{
  "horizontal_flip": true,
  "targets": ["dot colour"],
  "cond_dropout": 0.1,
  "norm": "layernorm",
  "mlp_ratio": 6,
  "fused_qkv": false,
  "moe": "soft",
  "num_experts": 16,
  "expert_mlp_ratio": 0.25,
  "optimizer": "adamw",
  "batch_size": 384
}
Rows from block 5 of a small class-conditioned image diffusion model, named by matrix and row number. Rows with one number within an expert belong to one neuron, the router's apart. Each number is 500 + 50 x the weight over its row's rms, rounded and kept within 0 to 999. All counts start at 0. Numbers have three digits each.
After each expert's rows are labels from the 100 images, of 14848 (inputs lightly noised), where the router gives the expert most weight on average: "strongest on" is what is common among them. Only what is clearly more common there than usual is listed. The data: drawings of small networks of dots and links. In brackets: how many of the 100.
# router: slot weights (model.blocks.5.mlp.router.weight, 16x128), inputs 64-127
# up: expert up (model.blocks.5.mlp.up, 16x32x128), inputs 64-127
# down: expert down (model.blocks.5.mlp.down, 16x128x32, transposed), outputs 64-127

# expert 12
router.12:495556521544578411519522539480424493534458479493451522541507392444549596458549454413431486569401468485442474527419550506537527508544504472530520441441517503487534539449578418512524526497531504
up.0:466514438557415412539540583451514603366477470531465472422420558439483501543465496530520521470500467520490486473443469480497497543412424454611571421525485521447512451478520477555408484526567519
down.0:595414422484570547451584502486550482436467540438543552449451513512586521532512520511461458503571577525541527471543419503463544548536542582542513409566559531483545462519540563585480456496482550
up.1:590464459546447576432551541578497372437579518463580470477497444574389512518473511603535484520493564489549574456537494447486467483518483527465402483540445576491566508509492420502518451444467496
down.1:591460570580534436420542451535544504536516425546486478615506530497461549391536541522559391458476564438472486543517426442482438435412529520497544537622451467401545504528380526472561538476481457
up.2:541480567578532536467510485476496375533479549487552462418452528533423482513480571537495392398482516475510613507511461476519458483512490497410457471446471601431465531556458467515505446534478521
down.2:433551578500517452538461496490475571483577510550559497607482530551445516520554471550607380562412403524564498448567498539480423516416488549515505432493531465549552507547462491579547582524476505
up.3:560463512569532443540449475538518526427448475493540517540415483509630488420454493448579504499578505432532454494537476564501502520614426454533579528444478454548589450493473573553504479546606646
down.3:437540599554503525425538553486513540472474497551539559457458415581424531481431614509513473506449427418515457513503525516441528465502494470481506550483549569585447547508446522487508451487490600
up.4:451483465424573407524559412475467524448497490577443524477492395526414486528534469506482537481474489543513598496500468521478519613460484510522507537606483543382530451481482624468517538499490534
down.4:433472435511582465522460570467472482460594472475516529481522522534323566580427537472471487493447444443530454477487487517533470550485401579480464470518544412521510557521545447485514593481516463
strongest on: complete (97); laid out on a circle (77); six dots (52)

# expert 3
router.3:445508439529554538443512470507386453441428472493514470558548428526496489562567528561484506514441464416447560526443454519535564586530549510535578400468618562457497480479486420447493557431491493
up.0:495534514516424456512414532444355504480540441531399506437522449598529506496487520498496519502500567628493500518530402509517473481453503525513469559485530508477491617484509438466487395471528426
down.0:540528511560534522575385553489448475510529516497492504526450434534489509549578574532431466583574455642528515505535524429532527480500462552573470415547497410462483447529433477478538598470467455
up.1:530510392579552512422421576531553594548601515455535560528413449474510602511490431451498594561502442475500481456556484479460505466519497521554525530552393450543478496463546339520521516434444398
down.1:438590526554524547427475532489492450502472490512533429501484444529544299540547503466478564485445508501527507532551550565541471534539446466529453465512527481538441505477522535433556438465511511
up.2:432496461551571583530584449489582581540472544424542448522356515434463547521474494517536486565489553374488523429517540495489630541431485544421566499482502540521528339535553546550536578555546543
down.2:537492403520488472622555412465485491501467569559482487465456462461459519443496436493544548520474463453552486567566514549432443515548447493563446532463491517475491512462557556479496506584518544
up.3:563569447573544522455455589477579521469527493501577511529439516454549498516482503461569579488539473474500481470546509469504475592550519526398488539480491513467467406472506530590495511522483523
down.3:465501451599555552458498444391490524486537485457501454451452556508515490489475513417593526532407575433558490539456434522501530562477534571477493528497535434540491527421573472573429524522500537
up.4:601553512535514447584511467525639463566470522523440624620517476478477580464489417493549558580507503511534484545576546524425503427573563524534535517615482439469449530521499558546495462597481464
down.4:557554442521516455525470504513437540556494553433511478547520515527489446440495456489567452434511500492441447418556481478435475504389355512496501460566428516576393550560524459525475547515544417
strongest on: five dots (63); white dots (34)

# expert 14
router.14:533547502575447513465520574488458539517408528493528525541544374487558589522537538496435529522365511534519498513420502533492498544442484459528529423459494512468492513411530475489569525462467504
up.0:385565547427598537435496478400567464501492516442574532512540405538538545595426453424456536541485537466592540558522455480513472479602478595426532478475541477534629436560459529526485502490471462
down.0:495614492505540584535512516439467595537481512548404513526479382471439550594461467540530502468487459420585505530579571527449493470381519553518489517566481472525545564481402554495487516638487512
up.1:522512445511497464564483521454482504530452463521552460594480551428530587473564583472519536485512497539528522384523560460444501366549391416582524427521500586494411469456478484511592504397620536
down.1:473562486434534474587504444508545458511429505462525507564520436468449505539511544471526516545505426548558487560513542519469542481466531509579492495541416495424480476539419430518588451370516492
up.2:490454588510581469499485506532482556552460475447530485643569483526552533482486556375455483475512423514445525511491482467507493506424493466441474467404546550416507527444492352460496533494454480
down.2:469439496504416500511451525574468480539564413485486414487545489478484539538461564599478445464440552545488509453467593430476472462550501419600494438455444416485467474462433544491505492386570459
up.3:465489503521499515509522510597394530518516435426452512445398523614508496440533474587520445520541487547399599413479533432610470459443521554426531541478481433420516472483508499547493434467513612
down.3:654548498619524514479554486648496471537517441485521511506507550541532466505434555439461439565425500511576507516478526425562529570581364491444497523469555563473556478488528525547513417389461470
up.4:518541468533474441533508556534447495528481556475359494544537538419486511478597416544506477457483505512454563449520543478485506580497577406584476462471483466526455488506539477471515494443519540
down.4:490531576433492485452451470432415527412513577536491533495499461489482445518356448479473512484481453555516465613409438487485531481531493543480464548444488558513444500569531533380470497441533451
strongest on: laid out on a circle (97); five dots (49); complete (38); kind: wheel (26)

# expert 8
router.8:499544371509449440514469545533584461606497487484532593619511377556572518513474543509508482477396522429478508508485527568508561455405492523561504523533468555455480530489461497532539445463470447
up.0:529517524509566516562524459515579546545423518484412564444529509480514457479540468493440495508503589556446526507535460496560449468485519474476491532462469353558598493563581556523521515501458563
down.0:454577610481491464451490544437460482525472496539492534461589550519456489494472458547426423447427406489533523530402515507579580468439416496471518491507461546425493484486442425542576455392458497
up.1:563511497472416474433526535514510456465501479481530503430320548479541538574505540573537551470547522403474538497398554505530573539459453504508562494536576573462485507516572511517529488486560488
down.1:493426450512468505453476489480484482511433497496507544458424464508539503418525505545456562507514608434590417584443582392517478502564516382529398520421483525473471479539611531490451502529551496
up.2:478530498512568456549498440505433607463495541523522537501528471540500431505545487469492449543505560589535605560512495532504499335538539446583494481509418478505535489525506552571482481579439554
down.2:537527494522546438437387535548555517505515552532482600382489575496427515534517548556524560533461463493452458392438585470500445374496565490487443472511559453455450542537491540521522471604442501
up.3:593498446534504527428547493473383543419437546503523465504512558402484555536425478492538568476514481483445515505446541494559531601587516583478481415561605527507498540397431462547495486409471489
down.3:497429397495473426490563562554614467452450559450513505452541467407570419443475447506464497517504539527473421471508473501568459566491565562474495523546524509572521459544587507467453442378510486
up.4:579498441544465511553493579488531596550491512441531495528568497488469469459476424477455412567521524516563468496512497581417488396477587520479508520545449535553513514480513519500473520484512475
down.4:464610511511497470527530402381473445401429494549471471437507511495522481460528461567471593550509506494410537401441548501474528464485402502525532431560514468539493548447488469567546510518439523
strongest on: five dots (70); chain (33)

# expert 15
router.15:528592408499554512510483543517486516512438540508519511535509413561545485548537556513555553501407488561420524527453451524503512437466510474546368518467487489508464512496493546541503541450424456
up.0:466522507515453433466624481533503419516530556551465525476532452405502461590460532527575475558452519430514530496513512514596522542547494495516485570532544535524484474388447439411468515525504460
down.0:468497520454516453464578470449530495510526579436521543460512461423414478496495534556473419442589429383478506579501529544493434521468527524476497358559494356470437556424457511456550482533400488
up.1:528456481491606441541620563568536506474566511585523544492442487516488467526499507504561468568500482537494555534437461545508502534459559500393591550442473465502506426480511419589533476466475474
down.1:495449479576552476514546452533426503520600498451574538519459545477522498476469396448496475483487508533418486406451443398491426476492550470376458447462574505561487574455535531499530510460555553
up.2:497455421494522488431549471551510490484526517493531491532441509474489521495410586479444466508527510434481455490494583496474520544512489493436583400513452476464614547474516485507551452509606498
down.2:490481459500574504541450584551534478451541540496504446508496464469436491507486591491445456491501475477477511536453527506507511524503520468508530518535471546407582509486428447613536445479545537
up.3:571490543497587501512575501487482493490508539503482536493535471468492436472561486474438508538504503556500479536499473522389507404534586311607437521489465442487474420552472469553443540489493535
down.3:429477542453561454415598455486519517493588518584429460472500481451468538464524501530512592542387547476491567586511518515442425402480467399506519486449516604482463526508491517424433419507497500
up.4:548510510577418478429472504483533411575553467524560548473491498493493527527411478533499455548495544394489502504468546494425580505492438498510603451506501511462508568495479529475553460560456471
down.4:448528573577472493499369487383465595553516515443552490461483501485484453579540497480523430505475479464525506517438498469430448484465481534459454508514436401441424445469390435534563481563444554
strongest on: five dots (51); grey dots (43)

# expert 9
router.9:480534549489605457509495560486495534520523514536532555424534453549485574456510458474470479562495548503536486456412517508462516517512506436450545510446466547479507558438604489483568498425520500
up.0:439540519506504462484545438520585527476510451507338489587558524546491511472568500471563510511573452402502484463399486460510476511540488508561522456510457452441397566402541408489521499475428577
down.0:548558563501495479568524424510464462599415489539468499551518510529512493440472456577556543474457516499558500603435515505508482483509464499517545519605577538498493484427571519535482416455397443
up.1:548496395627412508472489559628510547467549547485562428497470492448425436605429580515470477496520487513430480524498472543483502543486643541561425379508520507513529515516516430527454550443485469
down.1:483567434566493435505481464513577465557595458401537500564459415430527584542494654528482432574438540515505542474503477459522530533579440508464543494533492477550498470527458532538556521443461534
up.2:424493568398524501466523514491521475600405458542480504508561434606481485501466495515530492465526436531480485563480516501489460459511477518328393482460442502499527576594470565517542562529505585
down.2:542472571448501503451515557489469502558436408445501496481460482508537539442528579492556554526383531532539423466443616485492531493485509467444547512500485592498498532590457537518579429506508433
up.3:463507497453464574478434518517500434388532523476582560487441489535492459478443469563487521503476504531462507555505526476583508520524636576533500455478483452433601457500519477516404568482409468
down.3:491398540455453443544367508434441512459547462421527480612506437547560488524492519490456502518525543479501451486481469493561484565454447424482551429457463465518462507541442575456457533447504483
up.4:484467526441460620467513472537508537545440529517494483514527551416517534582521464565444473535476517614495518502491511585545520447430481503516519571569552490533505561524487565507490592588522470
down.4:463354465470489468503442514551504495511421518561516522564533470429460527537516521543468448507542539507481480544481543440549415433559539511419510523550462454499502488552401558481538495547507461
strongest on: complete (100); nine dots (76)

# expert 0
router.0:506525466553437577528498500528475421511501436508568504626507425467556479492467573423521501471470440538494492457452473569506501454533483465521457543532430541469449543511422468520545462426466461
up.0:569532538457533513431405451525507588567513528454484592542492549527518510515568441494478539562453538469526433585549493400475477545447537472553503509531514503470479545556562430454501521547503421
down.0:508514506473534574446465535519451517555506428542540512452527509479491508496533533565525590391511510493530577389575420623515541431495524389503516481467533466541376427471593553501618535603504446
up.1:530525471471515475535464505384632419537546494480457372462448387521481503514342467524552462563536501471549512508423503510505501405639537499499510515516509484521495449473457548544511468492417477
down.1:461584539541449527458460544497367512514544510501562455460524468531598461488539472506474480479413518489500611477522471465514546540384411486496493494586488535491490516474427425603574498480433451
up.2:481530527553519503402541556571591465503409516484471572508568492467513523474471505438439537542507506531427516478589538520448562528564489513543470520545389496507532483483492407488487542496517418
down.2:572578492556493499414565439570474513466430518425557575527515422555506528514478514498438482576506545501565503435503516459581478497462489507530413520530557530528641515452571503480540545467493519
up.3:535547541559549516532484501508465508445463535549467570549625599466490593469550586545421499390410543530534436465546467447561467590453470601472505613513486517527504541512593457471491477466554455
down.3:489535451504486496496439466373501482500445415621562510491488531532431426451482496355561488531519416517445581557596432535503479480531521417458475473500576509516533539464549486434422531492537521
up.4:498523395494547499487488466449589550512412554469495575474517576480517587548504494570508554536513525493483507510503468403528498605463603457478520419492582420529468525483558512522477560627453531
down.4:571453452573562507540466523517569484476442536489549489464495524493513467532454488454548552408474496473538499448426424607531478530487486554508494546539532482510491431419561394455500531585530481
strongest on: five dots (73); chain (45)

# expert 2
router.2:566467432556457509461465457515404491465488497483551505523492530455576486521620564566527498464474474543463596526440389499567473586539490548566456464489607507469579562353407456462517478495429441
up.0:427503503524482537475461469487578510468526482522492423476588442481466560512359476534530564427452542513460488470569552541481455501429460524554566539541427563521396522526522539412520456475606430
down.0:498491414447517528443477484470419548454567490501489489453521465523593501557491431445547535390516524526491502548453500540444486591464439519479536634533562536573427492407526533472414543457397412
up.1:437458487492529497370553470541476480522348445523553596535408515480452521432518561503457539466526512532500563485479467483553553520458543538513530398398594523590559454544487424580478519539452482
down.1:566538531535389557439501501507478518511509461467493506528460446519506466447492491423370439513527519580499460523475501381509475584455430559439454543536395475517472560502429556509508496543551439
up.2:553568553480493585452459463521449469424448531490608552537492515528485535550567501490439544560554454535586531590536476467554509551524583502429464492493631443528613506528510485488433487556528463
down.2:453575527538425493510425538428587571425571492541462572481493477499498527496505525427439439570506586445451447389429500424508497518488446471472549511464375443459486458548432522504521583505537469
up.3:544491484511454500548572595549564441599506521471485537509509497503453433467543519488454387503460492553476491547600634508478498418484461510521519548484464476512512494570534562498487549434456556
down.3:457542558453399458493472446413476497497421569474526473425486484504588501510529552582504471554551448554600488438372422561490526494492465559453546475489456474442480495510531536591585477533440662
up.4:539491449498482458528454534540467468583478491543486489517430531581489453429569503500481427591510435515546508484512524493419557489506570495506500478512491429584594570545466501525510566524475621
down.4:491477577494451550609514492465560445546500505504453530534499497555497551440494578572479533641492526441539489473442551432449501443597487439519506504472429490455548431450553468478571490494564681
strongest on: five dots (44); chain (37)